From a checkpoint of a small multi-label image tagger: 32-pixel images, batches of 64.
Rows from block 8 of a small multi-label image tagger, named by matrix and row number. Rows with one number belong to one neuron. Each number is 200 + 30 x the weight over its row's rms, rounded and kept within 0 to 999. All counts start at 0.
After each neuron's rows are labels from the 100 images, of 14976, where the neuron reaches its largest size: "place" is the part of the image that holds the peak. Only what is clearly more common there than usual is listed. The data: small renderings of single solids in any pose. In brackets: how many of the 100.
# gate: MLP gate (model.blocks.8.mlp.gate.weight, 672x256), inputs 0-255
# fc1: MLP up (model.blocks.8.mlp.fc1.weight, 672x256), inputs 0-255
# fc2: MLP down (model.blocks.8.mlp.fc2.weight, 256x672, transposed), outputs 0-255

gate.650,207,220,177,212,217,209,198,271,245,190,230,234,206,206,144,179,202,204,174,197,228,156,175,184,179,194,218,150,157,264,235,204,190,177,224,196,273,228,215,162,218,199,185,197,187,234,181,184,243,152,194,177,156,184,180,199,214,222,161,263,147,202,204,231,185,223,249,204,194,167,231,240,178,195,199,247,193,185,237,147,243,217,156,235,198,254,217,240,193,303,210,185,160,203,134,267,235,180,263,157,239,210,228,211,209,221,179,261,177,210,177,203,188,182,197,186,203,215,202,233,206,201,219,207,174,191,138,130,238,226,171,224,199,195,239,192,226,212,201,235,209,209,211,174,210,188,222,229,241,225,171,161,243,196,202,213,197,191,209,187,222,179,195,231,233,217,150,169,183,231,199,192,188,156,180,233,197,210,174,198,208,135,224,182,180,178,169,274,207,193,233,209,237,218,218,224,207,230,188,226,237,238,194,196,155,195,200,155,202,199,195,151,175,198,184,236,132,158,145,195,195,265,236,171,169,174,184,231,202,193,170,156,169,145,211,225,238,152,186,261,211,195,185,198,203,181,186,222,193,154,191,204,236,196,166,193
fc1.650,222,213,188,199,144,230,209,225,186,213,211,205,199,197,205,203,161,179,253,202,196,199,179,180,178,257,183,177,236,194,212,252,238,153,224,187,238,191,196,193,160,211,184,168,217,177,191,169,172,145,211,252,182,198,221,181,143,190,181,223,195,202,164,224,192,207,240,243,178,190,244,231,175,223,173,203,158,185,196,203,163,194,218,152,261,205,193,229,196,201,155,223,189,198,237,197,205,272,180,175,187,177,201,226,241,198,157,216,251,169,212,134,243,203,175,239,196,264,138,228,204,207,237,214,161,229,182,134,176,196,219,193,231,180,214,191,174,243,163,140,175,194,203,143,186,239,213,167,221,201,186,186,131,202,201,196,230,151,152,213,162,200,192,222,181,168,239,234,221,197,256,238,168,164,187,204,221,201,206,220,242,251,255,172,193,217,205,195,134,194,229,174,233,187,168,150,206,185,186,170,158,215,203,222,206,236,242,249,281,217,173,241,187,155,157,191,207,200,235,132,234,222,179,176,196,182,184,246,266,174,198,195,228,232,176,230,193,172,231,214,235,221,201,172,204,202,181,222,188,230,208,140,230,255,160,175
fc2.650,177,195,187,274,186,163,181,136,208,185,154,199,196,199,209,205,176,221,296,187,220,225,163,206,217,211,171,183,256,240,148,200,213,241,206,196,197,254,213,221,235,209,223,201,195,253,202,188,181,255,153,205,224,192,214,259,208,208,219,197,150,224,156,177,225,233,227,210,237,176,187,206,223,217,154,223,174,270,206,176,168,179,206,225,236,206,205,167,222,166,206,177,250,177,178,165,181,222,172,202,157,240,151,227,205,162,207,223,225,216,201,234,222,214,197,251,207,175,183,212,156,137,201,153,209,245,169,264,226,196,184,198,223,206,233,184,186,200,207,233,162,230,194,183,149,211,127,187,180,214,210,213,202,241,161,195,161,236,195,142,186,247,168,173,246,217,175,198,212,206,207,184,195,187,237,175,187,153,209,204,250,213,221,214,214,158,189,111,191,195,168,207,146,206,206,209,223,201,227,219,243,211,164,137,222,163,180,227,219,183,204,243,175,251,208,198,186,249,195,198,236,197,256,184,279,198,246,234,197,200,236,195,185,173,191,205,231,219,228,211,238,153,164,242,201,202,157,170,225,232,200,205,200,158,247,193
place: top centre (38)

gate.229,175,242,219,211,184,187,228,156,204,228,189,223,263,193,155,237,121,169,213,201,266,177,241,249,229,219,163,194,152,210,262,188,199,178,211,253,213,179,194,231,205,248,168,243,163,183,196,173,190,217,218,214,243,186,224,243,238,202,207,166,168,179,226,184,227,221,230,218,192,183,203,184,198,189,194,238,171,211,176,174,205,150,231,198,236,233,163,190,171,210,206,173,214,183,222,223,209,226,196,182,209,186,163,288,163,213,175,189,189,220,222,233,144,111,234,190,232,254,206,150,223,186,186,198,126,143,235,193,189,216,209,215,256,238,233,177,231,205,181,195,232,164,191,189,242,169,201,189,212,216,224,182,176,218,202,190,169,176,198,219,238,210,172,187,180,193,185,222,200,232,84,251,174,241,211,220,200,232,153,192,139,228,249,219,197,262,197,221,204,200,245,179,203,164,223,163,187,208,179,244,209,143,170,159,194,241,217,209,156,165,179,213,211,171,178,157,237,188,180,209,228,195,230,221,199,220,203,170,195,206,159,221,147,192,203,199,167,207,176,227,223,173,189,213,265,215,225,226,173,182,170,204,191,232,216,153
fc1.229,173,185,230,154,170,223,226,179,278,180,175,212,168,162,144,145,208,240,187,218,175,244,267,229,194,232,163,192,211,205,213,191,192,203,178,208,200,181,181,179,197,181,191,196,220,206,229,176,204,209,185,167,159,173,209,246,257,172,139,201,214,195,255,173,231,236,186,241,186,205,237,190,165,228,196,182,233,136,242,209,198,176,186,203,232,210,193,202,242,234,151,189,207,186,196,185,149,158,215,235,170,217,206,168,241,201,183,263,165,270,184,166,216,147,208,252,210,193,168,195,242,249,187,169,189,166,158,208,226,178,186,243,204,190,160,187,177,177,214,181,215,173,197,174,170,209,236,209,203,219,184,217,219,209,210,223,170,219,212,223,217,190,204,244,214,188,170,184,171,159,211,184,156,206,205,257,222,273,257,173,234,167,260,207,171,182,255,222,238,206,164,166,147,181,233,167,187,222,157,196,196,112,173,241,227,169,195,185,191,150,254,182,173,167,220,182,176,137,209,199,188,178,176,226,204,173,223,120,224,202,209,159,176,272,188,233,193,184,187,197,199,246,168,218,216,191,183,195,191,254,192,233,209,199,185,242
fc2.229,241,197,204,196,202,207,198,226,170,202,193,178,228,185,193,170,173,159,243,195,205,217,195,157,171,232,215,217,218,149,219,253,259,167,207,172,138,161,200,199,167,214,198,205,190,204,206,200,207,194,180,169,196,183,251,214,223,143,207,161,199,127,212,210,190,195,243,217,212,195,165,165,225,206,201,151,228,227,220,162,187,184,166,200,174,197,193,202,189,217,225,212,142,219,254,229,227,160,203,164,172,175,184,213,198,248,184,184,210,187,226,171,182,169,269,193,227,115,171,250,235,220,198,213,153,213,248,149,198,149,247,191,183,178,211,159,184,215,231,217,173,197,192,152,214,169,201,200,169,235,204,182,290,186,204,193,135,203,204,151,183,222,282,226,208,195,209,212,130,182,194,171,222,233,162,221,221,230,187,184,201,232,150,174,196,194,214,211,240,189,281,144,202,171,253,147,236,184,154,180,243,166,207,186,230,265,214,177,175,161,202,227,207,174,189,169,183,158,174,235,161,122,204,192,207,168,216,228,174,201,151,212,216,192,172,175,174,211,225,195,184,189,187,168,166,157,205,142,192,183,180,197,220,239,223,220
place: middle right (34)

gate.351,166,201,220,247,190,203,204,228,230,152,225,150,257,209,178,175,192,202,294,147,198,133,168,183,239,178,203,232,194,170,182,228,194,166,225,234,164,217,177,217,227,187,259,204,195,169,134,195,197,249,180,190,118,210,224,217,188,209,178,184,204,212,245,200,158,170,188,159,237,217,182,202,222,202,214,273,189,200,175,184,232,206,196,156,199,203,191,185,176,174,229,209,174,182,205,210,213,189,218,164,191,242,229,198,222,180,155,200,204,148,201,183,170,155,164,170,237,177,220,227,205,180,176,226,164,201,192,184,223,211,196,200,195,217,189,198,224,212,224,247,174,202,222,159,189,214,224,197,229,237,141,187,110,167,210,193,254,232,187,236,224,140,151,159,200,206,191,188,220,198,139,181,200,204,196,225,284,248,193,163,261,281,184,172,193,218,194,184,200,245,207,247,199,190,255,193,226,192,216,149,187,210,219,207,248,157,145,166,157,223,187,169,215,210,194,161,197,196,249,218,211,171,185,220,173,198,171,250,218,180,154,196,218,127,224,158,175,208,175,213,178,197,163,230,201,175,182,229,173,232,176,182,183,224,159,199
fc1.351,249,164,168,178,212,172,169,215,134,212,147,228,155,185,190,212,226,208,298,224,205,152,191,222,176,199,169,233,199,222,177,198,225,180,204,162,198,185,250,203,194,233,195,213,174,216,180,247,208,221,207,211,209,210,206,210,196,170,229,204,217,149,209,247,166,210,213,207,228,184,216,235,190,165,218,157,208,167,158,167,241,173,204,242,205,194,203,197,202,197,222,159,174,235,215,206,209,210,212,197,231,189,197,162,230,198,209,190,193,223,167,212,214,224,212,261,193,252,225,255,215,160,168,185,169,214,171,210,232,177,186,155,131,190,243,235,212,211,158,171,189,286,160,212,194,223,209,251,252,162,200,205,179,205,238,204,181,145,182,204,223,198,245,162,162,196,191,170,194,233,189,168,159,166,233,167,197,186,188,202,255,214,215,312,148,180,207,202,203,200,148,212,178,185,189,210,169,233,208,232,181,257,258,217,197,186,227,200,187,259,174,191,217,217,170,163,163,164,155,208,163,126,161,153,202,216,140,141,156,186,247,197,177,219,224,180,211,187,194,229,176,172,221,201,188,217,222,206,198,199,199,158,200,258,210,267
fc2.351,165,203,220,155,230,208,202,240,155,190,169,169,182,173,161,232,232,146,228,220,156,200,170,210,158,206,207,176,193,183,217,173,235,216,206,232,178,173,180,156,198,164,198,254,221,213,185,187,152,193,234,200,138,191,212,187,257,194,216,147,194,232,212,176,159,128,185,232,169,203,184,186,170,192,198,253,193,249,249,247,216,192,201,187,204,210,167,195,213,205,190,166,207,239,217,173,208,143,198,191,220,247,252,195,175,164,216,242,226,179,212,152,170,194,235,173,205,203,245,184,232,271,192,155,202,184,211,180,217,178,183,256,228,189,233,213,230,180,164,203,139,180,204,260,147,202,232,215,178,176,196,218,164,232,215,183,170,185,181,200,216,236,202,269,211,173,281,135,215,201,102,237,151,158,214,218,227,196,163,183,206,173,171,185,176,202,175,160,207,168,251,222,165,195,142,214,234,180,209,196,204,188,238,203,223,183,155,197,184,228,178,192,176,230,189,237,218,222,211,197,161,227,252,226,189,204,138,174,272,185,199,181,215,198,194,171,217,186,185,226,237,223,211,207,170,213,219,248,178,205,191,197,138,190,231,257
place: top centre (39)

gate.572,171,253,190,160,166,176,229,241,203,207,222,203,186,190,195,197,167,234,174,238,217,201,170,139,234,223,181,152,157,145,130,247,223,172,210,241,200,196,227,208,210,241,236,217,204,158,190,216,199,175,192,137,230,160,212,175,204,202,194,181,202,196,152,147,200,198,179,132,235,151,237,203,138,166,162,205,185,197,207,188,178,172,222,173,215,213,244,196,223,257,207,229,200,186,192,211,202,210,179,205,209,217,183,199,198,223,170,215,193,192,171,282,257,189,192,253,213,161,190,247,198,246,193,230,227,243,219,234,212,196,226,156,217,150,202,206,208,226,184,172,226,201,228,180,210,152,221,271,267,179,187,212,207,236,236,258,223,158,228,207,183,212,206,212,199,197,196,235,184,128,230,186,193,206,216,201,220,186,221,191,167,183,197,253,174,209,164,193,207,248,192,253,220,234,184,230,211,197,217,214,206,226,202,221,230,218,145,169,202,245,189,224,231,270,223,164,209,204,234,229,197,208,243,201,192,240,215,137,196,212,166,234,179,252,203,183,211,149,236,243,163,182,151,235,116,164,218,204,243,136,190,202,200,237,213,221
fc1.572,240,184,210,222,191,252,143,159,190,237,219,170,194,149,189,171,154,235,135,216,180,179,244,161,244,171,139,203,177,167,181,211,195,198,239,174,168,170,231,206,202,206,226,173,226,206,202,230,167,185,225,233,208,195,165,141,130,225,180,225,172,173,211,156,254,204,232,213,190,126,240,184,218,165,241,171,201,158,289,197,196,216,208,182,205,220,221,218,221,230,183,224,263,199,204,205,217,211,194,202,233,229,222,212,147,188,180,196,166,201,217,184,221,222,207,195,217,185,227,210,152,184,218,250,208,147,190,213,240,170,138,244,181,216,178,199,182,246,254,272,210,180,200,222,212,219,192,148,213,176,197,203,187,197,220,192,200,206,193,171,225,218,153,209,181,153,225,205,256,224,193,199,165,241,231,198,173,209,189,178,147,181,234,233,237,168,190,244,223,209,203,217,205,195,150,179,221,145,213,216,234,224,247,194,133,237,219,238,152,236,187,238,231,237,211,217,227,222,179,215,232,234,222,196,201,189,190,235,259,204,189,168,224,187,185,143,170,200,206,216,187,246,123,187,198,192,196,263,165,164,159,190,160,175,176,199
fc2.572,191,226,218,216,174,148,181,234,192,210,175,209,188,209,206,159,212,166,204,191,227,229,241,187,215,228,232,216,187,204,195,218,247,218,174,215,234,180,185,154,204,197,230,185,201,201,217,154,232,185,282,226,175,257,203,213,183,155,178,214,188,202,227,174,201,205,229,211,214,202,168,181,182,189,175,198,205,161,218,212,262,162,191,187,126,177,128,161,256,247,189,170,123,169,248,200,198,185,225,163,220,245,253,257,187,218,234,226,199,217,195,174,216,222,157,170,174,186,181,185,160,250,189,174,200,222,177,182,189,173,173,185,144,257,202,166,165,213,179,182,277,185,157,158,203,209,202,152,215,208,179,132,196,167,159,200,214,230,221,206,187,217,202,179,217,186,238,157,157,180,244,186,210,203,191,199,195,164,246,243,266,183,160,224,255,182,215,165,193,212,231,190,235,231,199,175,224,205,174,216,219,165,210,197,201,206,183,216,217,216,251,184,200,179,230,165,158,255,206,124,171,207,190,182,271,165,238,214,188,208,141,207,195,179,173,196,197,201,198,178,224,267,130,198,233,207,158,212,215,208,212,254,210,252,245,164
place: top centre (49)

gate.596,185,243,194,193,215,215,220,196,202,202,176,162,209,213,213,254,234,181,240,211,217,197,212,252,182,216,164,233,204,215,206,220,158,119,167,176,209,199,168,220,246,206,239,179,253,183,175,193,187,219,205,183,192,214,238,204,184,218,251,244,155,191,180,221,211,192,206,220,190,212,202,185,206,179,189,216,201,176,240,213,228,224,273,230,195,236,200,136,153,202,136,162,213,158,194,232,211,229,181,143,222,154,204,207,170,235,215,218,177,190,195,238,215,188,202,207,222,105,246,205,230,202,167,291,196,180,134,221,193,185,226,216,232,177,241,209,200,254,225,150,200,164,177,171,190,203,206,214,136,205,142,167,209,204,229,188,213,194,240,230,197,161,205,183,219,187,175,265,207,175,180,182,229,216,214,243,175,166,219,214,160,213,214,172,195,193,152,225,191,144,141,183,196,166,185,226,201,176,192,181,228,177,190,175,193,204,176,177,175,243,173,295,215,190,229,221,229,216,237,177,212,229,234,232,225,218,218,216,220,230,210,285,180,204,142,187,174,189,124,209,193,197,258,250,221,179,211,191,151,228,239,212,175,214,151,193
fc1.596,251,233,168,148,201,154,180,140,221,170,225,148,211,187,221,209,212,253,231,210,245,187,187,204,163,157,203,176,196,217,234,185,235,179,203,174,192,216,214,157,195,207,203,183,199,179,221,210,178,174,192,193,174,223,211,189,206,227,229,159,185,172,208,189,175,215,151,219,170,186,201,257,196,212,170,233,230,188,178,195,166,232,198,209,226,236,204,171,146,231,227,226,157,188,249,199,249,200,212,84,222,180,209,179,238,226,169,217,209,180,265,238,182,189,183,147,215,199,211,150,246,209,230,229,211,221,229,169,219,189,233,118,200,212,231,198,202,187,237,170,142,250,258,171,242,176,226,188,197,198,188,220,163,165,268,199,124,213,152,226,237,162,156,267,193,200,146,201,141,194,178,203,191,205,238,189,159,207,183,181,260,216,185,158,199,215,228,195,208,166,187,251,207,163,175,239,198,190,198,181,216,188,168,177,236,183,216,241,242,178,216,209,212,146,227,199,232,166,179,229,155,243,170,188,231,150,205,210,169,185,208,187,156,234,210,221,212,239,182,202,169,179,210,226,183,206,241,207,240,223,189,187,183,233,230,258
fc2.596,194,223,210,261,221,157,186,201,229,211,236,212,258,166,162,202,162,184,193,198,149,166,255,246,210,237,146,195,191,215,174,205,227,199,219,236,194,185,221,182,225,204,184,150,258,182,225,180,183,212,187,179,176,220,150,204,188,276,191,221,177,199,229,186,171,200,223,203,209,186,166,212,205,229,178,254,221,149,214,215,232,174,211,208,191,152,270,188,195,150,247,212,249,210,162,189,254,235,201,193,256,206,187,212,226,198,182,171,118,236,160,245,183,213,226,204,164,232,188,217,153,230,258,164,179,145,169,166,144,230,186,177,194,191,176,137,216,210,193,225,200,203,191,230,173,194,188,197,175,244,170,238,248,210,175,167,179,203,251,219,202,236,184,194,163,191,186,212,181,194,243,252,176,226,188,219,247,237,177,290,221,258,204,230,231,201,163,213,221,203,169,196,168,204,206,163,174,141,249,212,220,172,183,165,184,127,187,193,191,167,182,220,171,193,188,220,209,193,229,206,176,168,175,165,126,224,206,169,211,217,159,170,204,225,200,178,205,222,179,226,221,250,186,230,196,214,186,219,219,202,203,196,223,181,157,125
place: centre (27)

gate.479,188,218,183,226,221,205,177,178,165,160,215,194,195,165,203,153,195,226,217,212,201,164,192,186,218,233,198,240,227,189,236,142,185,140,184,212,227,165,209,225,201,242,134,224,213,204,198,232,208,255,211,214,217,177,210,192,191,210,193,258,162,161,200,198,133,169,180,150,173,193,163,169,196,177,187,226,199,230,227,213,235,186,146,215,187,221,152,245,204,228,191,214,259,230,258,183,241,164,180,258,273,201,172,193,206,195,157,169,215,188,204,216,189,227,155,222,203,217,175,204,199,207,172,247,173,269,187,208,210,220,210,240,183,240,210,175,164,193,215,266,197,162,214,200,223,272,233,236,215,261,175,198,204,153,198,203,207,178,305,210,147,209,207,139,271,211,171,207,212,215,227,207,215,184,212,204,146,173,205,151,201,227,234,199,214,208,209,220,208,152,231,189,187,230,198,200,211,185,198,184,157,171,213,119,193,222,178,226,202,178,219,244,193,154,195,266,216,232,246,228,188,178,214,125,249,205,214,261,235,219,161,224,203,219,205,201,192,201,205,187,213,235,185,180,238,220,185,240,163,205,230,198,218,146,177,222
fc1.479,248,208,222,205,212,143,181,191,251,207,180,196,207,191,172,192,173,169,189,165,213,239,185,187,245,166,164,185,198,232,228,183,235,204,238,192,178,153,204,210,258,240,182,173,227,198,209,195,155,202,184,208,177,174,172,162,241,213,179,225,157,237,213,206,208,211,181,184,210,204,155,211,219,141,223,161,146,211,199,131,276,202,215,178,227,195,175,273,249,126,169,247,192,183,246,236,206,205,204,204,180,204,185,169,233,195,175,198,145,240,232,223,185,166,215,213,229,202,176,209,190,173,158,152,193,207,215,216,228,122,188,197,233,264,141,190,221,237,186,233,193,223,211,222,184,151,188,239,248,220,199,208,201,250,232,189,185,186,156,149,215,192,215,136,192,258,195,211,121,214,246,189,210,201,206,207,169,232,235,216,206,201,175,217,182,180,218,172,166,193,228,211,234,189,275,246,223,173,172,123,205,204,196,210,226,219,191,168,218,194,223,217,233,204,193,246,180,192,210,174,269,146,267,218,224,236,206,209,220,249,232,206,214,206,170,176,187,233,191,141,193,185,181,152,229,204,162,234,202,181,204,215,240,183,204,198
fc2.479,162,203,198,153,178,226,202,260,171,137,175,158,163,235,234,186,216,138,192,195,251,192,202,203,183,204,184,197,149,160,167,217,211,212,164,214,181,242,262,261,217,193,251,170,181,176,160,246,194,181,245,135,168,224,229,240,180,205,243,192,196,228,188,196,246,188,194,225,237,251,205,214,180,172,228,189,210,143,162,197,209,209,193,156,170,232,222,207,194,203,208,158,238,136,156,174,221,214,201,230,215,204,194,178,212,190,201,150,144,228,208,142,198,181,222,189,220,195,172,170,208,210,188,231,208,201,172,270,197,194,168,146,191,188,236,275,188,194,168,235,211,174,228,187,221,202,235,164,193,209,148,169,238,216,211,206,200,175,193,205,238,201,219,175,228,156,251,176,223,241,181,173,233,203,182,182,165,178,199,208,166,225,232,182,240,219,147,210,214,261,159,201,208,209,202,155,249,189,239,197,201,215,222,205,162,222,146,214,206,223,151,219,215,193,188,247,244,164,241,211,227,214,135,202,222,177,194,194,189,223,204,243,155,203,163,165,155,177,222,175,182,256,196,190,229,161,250,181,188,219,124,138,177,188,187,194
place: top centre (55)

gate.577,164,171,185,233,214,244,232,217,262,195,239,191,197,190,223,203,171,208,160,155,178,190,181,151,149,156,203,220,198,144,202,226,261,163,268,226,166,195,206,257,192,209,163,206,239,185,194,200,197,197,161,128,210,185,222,177,192,181,210,211,136,230,177,155,175,197,178,141,216,221,193,234,201,192,201,192,218,203,227,212,180,139,261,196,244,155,239,184,210,227,209,202,211,209,238,166,211,158,205,220,242,201,196,219,188,206,203,225,192,203,238,203,208,243,189,165,212,188,146,204,255,217,212,253,187,220,147,246,222,166,246,180,213,218,191,196,167,185,241,208,205,252,164,262,154,183,216,238,172,265,217,192,232,200,228,222,171,222,203,195,222,176,194,257,207,197,256,250,226,265,181,167,160,203,192,253,163,198,180,173,214,163,258,181,175,189,205,207,228,186,186,152,229,256,199,167,228,172,177,241,162,154,222,205,202,208,196,159,150,177,192,199,208,216,215,178,143,191,200,181,212,182,184,178,212,201,234,139,164,223,227,241,236,193,260,196,205,169,166,238,225,243,177,204,149,172,162,167,196,236,203,226,202,164,212,221
fc1.577,195,152,166,178,217,201,179,150,236,205,205,167,213,142,192,180,142,208,189,227,180,200,227,203,145,185,189,204,139,155,200,225,247,261,188,250,263,130,189,243,212,166,234,217,203,151,138,176,245,187,260,253,227,157,211,209,203,253,216,230,153,222,176,198,222,199,153,209,197,234,208,191,209,240,149,200,214,219,170,167,180,207,191,180,176,179,211,210,244,259,219,210,188,234,160,240,211,198,209,204,204,219,225,199,117,195,210,222,209,227,183,210,187,166,195,175,234,200,231,144,187,202,172,212,178,195,242,225,147,192,187,187,186,247,262,256,176,177,205,186,194,191,201,190,160,246,173,203,223,255,189,229,217,131,240,204,174,192,248,194,153,237,156,272,158,201,161,197,216,215,201,165,216,195,231,256,214,211,177,185,163,186,182,203,204,217,189,203,233,224,192,204,206,149,183,205,161,185,167,183,228,213,212,183,197,190,225,204,164,211,218,180,246,185,228,195,183,144,195,181,174,169,172,196,254,244,186,174,172,183,240,182,159,146,191,186,251,207,207,244,152,185,203,164,200,185,189,189,158,264,233,206,223,175,218,225
fc2.577,214,245,205,204,212,183,182,103,217,235,218,213,170,195,178,188,167,236,235,192,160,181,229,144,187,213,208,173,178,193,217,249,175,221,184,241,207,241,179,246,209,161,197,224,171,251,201,235,198,156,171,147,160,249,208,260,167,157,209,207,154,152,233,216,177,180,227,173,169,155,187,208,190,238,192,199,217,250,223,250,262,227,187,163,197,191,174,224,237,151,223,152,218,209,230,169,197,168,188,225,160,226,182,199,185,175,214,174,187,215,190,171,175,243,221,216,133,204,250,238,161,186,175,140,184,207,198,173,166,174,177,218,218,145,213,187,215,214,152,234,250,206,206,187,225,201,217,209,183,200,173,225,159,199,175,214,206,183,172,218,192,266,226,222,225,213,206,164,190,163,235,214,216,185,230,184,198,112,193,236,253,219,212,221,200,182,170,191,218,192,192,177,182,208,213,153,211,184,207,205,229,179,128,246,244,164,246,160,177,139,137,197,221,237,177,228,219,233,177,168,217,182,174,140,210,249,230,227,220,205,162,195,211,233,223,244,209,160,200,201,179,176,164,231,156,143,216,226,196,180,208,219,202,218,207,243
place: centre (41); bottom centre (30)

gate.549,147,229,204,186,206,172,181,205,227,211,284,191,160,205,175,206,169,224,218,209,207,158,252,159,247,207,169,225,187,178,227,250,186,235,203,221,220,122,190,183,204,198,233,188,198,185,207,252,202,243,228,184,214,187,206,207,236,189,153,188,166,190,260,192,152,207,239,178,173,193,241,195,181,228,171,179,183,154,186,240,235,188,219,234,160,200,175,207,187,216,211,165,219,161,194,192,181,212,209,186,226,253,173,168,210,181,179,178,190,142,229,144,229,139,196,154,199,224,208,200,226,199,148,192,200,187,194,195,211,210,110,223,247,189,194,173,215,262,242,216,187,124,233,198,202,260,202,231,211,156,206,144,181,214,221,163,175,173,190,204,246,210,227,137,230,222,241,189,139,197,229,205,232,180,196,185,204,149,274,192,210,233,167,262,169,155,209,183,163,210,202,191,252,169,196,190,216,186,174,148,222,229,223,144,198,205,210,139,212,207,161,160,166,211,150,226,261,194,185,205,242,220,204,201,202,208,198,233,189,252,182,176,169,183,151,253,213,169,193,220,200,197,168,181,187,217,169,175,199,180,194,211,195,228,145,183
fc1.549,192,210,170,186,176,195,230,182,178,181,225,208,224,200,180,137,230,149,174,190,212,247,159,203,147,156,224,235,173,186,227,201,205,209,164,225,253,239,211,167,171,206,235,178,208,132,177,198,160,211,191,200,173,241,261,199,232,184,228,207,207,204,230,194,213,219,207,172,217,184,229,206,156,208,162,243,192,196,253,162,198,254,196,217,164,177,181,215,217,224,214,201,143,218,219,261,191,178,156,180,252,213,179,249,205,126,203,164,213,192,222,210,180,165,228,284,191,256,188,193,150,230,202,189,163,168,146,197,195,247,199,153,128,223,246,168,162,200,196,224,175,147,232,152,203,224,197,174,197,202,234,248,209,184,207,164,222,247,222,133,176,210,185,246,219,189,200,198,250,174,198,275,219,170,224,267,217,161,241,209,163,196,229,195,206,235,190,236,158,185,179,219,215,174,151,228,226,227,230,204,209,189,183,121,268,156,210,171,197,175,151,204,188,206,211,208,166,229,208,196,194,211,165,208,198,200,198,201,210,151,190,199,185,159,187,218,179,238,238,240,198,149,197,250,229,205,196,202,162,164,209,198,226,207,181,222
fc2.549,250,204,184,166,166,179,150,233,228,222,187,155,216,232,257,194,228,154,207,207,196,234,209,244,222,173,203,208,194,232,144,213,208,177,188,242,145,202,186,185,198,205,188,208,187,176,222,242,195,208,198,218,199,160,213,208,209,145,227,211,221,219,240,171,205,138,213,225,223,199,190,169,207,219,214,180,198,209,175,232,238,219,210,184,196,119,201,196,232,213,217,171,253,210,199,164,212,176,243,217,212,205,179,198,192,229,158,187,226,213,194,230,195,163,181,162,168,159,128,265,162,191,188,233,167,194,197,233,167,212,231,186,222,156,184,231,201,166,214,240,244,207,224,202,246,277,166,191,160,231,160,300,221,191,153,189,260,145,269,228,196,184,209,156,188,187,219,196,207,141,223,207,215,196,200,153,175,191,166,194,268,207,164,203,140,228,179,215,228,242,143,211,194,182,206,233,202,221,180,210,176,221,204,210,150,191,163,227,234,194,188,211,164,232,227,149,196,186,240,211,236,215,184,203,231,173,188,150,206,161,203,210,218,164,172,217,148,175,229,120,124,180,224,204,239,213,174,192,193,202,167,155,213,223,199,224
place: top centre (30)

gate.274,179,166,253,163,182,250,204,165,176,201,183,202,220,227,243,236,173,158,207,221,203,196,216,215,236,190,146,183,237,194,216,184,163,172,181,271,140,219,158,201,203,204,184,222,258,210,190,272,231,159,224,196,187,144,192,197,154,169,157,220,201,163,181,180,212,162,181,206,246,265,234,191,224,186,230,241,216,219,202,156,220,198,231,185,206,225,203,156,114,209,201,167,199,186,208,189,77,187,201,157,123,230,215,205,188,207,201,156,262,214,181,233,180,211,228,177,152,141,193,244,216,229,197,203,170,224,196,212,195,185,146,180,214,222,198,218,162,197,149,191,174,191,196,169,190,193,243,176,236,212,167,201,184,155,174,214,222,203,221,209,202,171,182,206,209,183,231,200,210,219,203,175,237,226,218,190,196,224,190,180,152,213,159,214,199,196,212,205,193,209,257,179,237,239,234,183,211,208,137,227,202,207,234,243,243,180,156,242,204,163,200,190,216,235,225,156,167,192,233,202,156,243,212,244,169,198,253,163,195,151,210,191,251,230,191,188,220,188,160,221,209,224,182,187,266,211,247,158,181,236,246,194,225,230,190,204
fc1.274,227,196,247,153,167,186,216,162,214,181,220,255,220,255,213,216,215,196,239,252,218,214,241,197,199,202,150,232,162,216,186,179,182,127,223,255,187,166,229,199,204,230,183,205,211,152,149,180,193,210,157,175,209,177,242,210,211,256,186,214,212,231,210,227,215,270,232,223,144,265,210,193,120,191,212,244,189,180,208,173,211,142,167,207,210,172,208,119,189,195,151,212,231,171,192,165,175,240,217,232,215,210,161,232,222,220,197,226,147,214,202,226,172,160,216,238,179,204,195,184,170,135,209,163,169,156,244,197,185,225,200,216,269,232,189,253,170,154,206,201,170,211,210,179,180,176,210,150,175,185,175,240,214,174,188,205,151,179,190,263,240,217,200,207,171,226,200,239,221,192,218,200,191,219,210,204,154,250,212,180,199,200,178,143,179,203,217,225,197,229,183,222,205,290,208,187,209,198,194,190,165,222,135,179,162,192,217,162,246,214,185,192,237,221,226,192,206,208,204,177,218,197,178,223,170,162,211,188,234,238,195,235,189,208,259,173,227,220,232,215,225,166,223,261,173,212,212,153,218,202,140,217,246,159,185,181
fc2.274,183,217,203,205,216,171,261,196,171,244,267,152,147,200,188,175,195,188,222,249,192,177,134,233,168,209,232,181,268,225,194,194,239,198,232,202,143,129,231,159,211,184,203,175,189,124,201,191,181,226,188,159,260,180,216,201,211,241,148,175,166,185,189,197,161,194,211,169,259,184,195,243,233,163,219,165,206,220,181,166,184,165,234,210,145,229,183,186,237,193,251,188,258,172,199,167,232,226,183,172,205,207,204,211,213,183,169,187,133,237,194,215,222,210,216,185,209,141,234,179,239,226,171,193,226,209,211,187,235,218,178,140,178,210,214,189,200,200,206,234,211,227,186,163,224,213,233,207,212,220,221,178,178,138,206,144,235,167,219,202,125,162,150,179,216,193,181,213,185,259,179,165,156,152,207,243,188,199,176,189,230,232,222,209,217,222,216,162,202,179,183,151,209,240,159,186,249,209,234,244,174,211,157,219,184,197,186,257,200,236,199,177,232,178,156,218,205,229,174,232,160,187,215,174,199,248,209,238,222,182,181,229,192,198,192,179,190,194,264,226,190,212,218,201,237,136,214,183,205,227,225,174,238,190,231,270
place: top centre (27)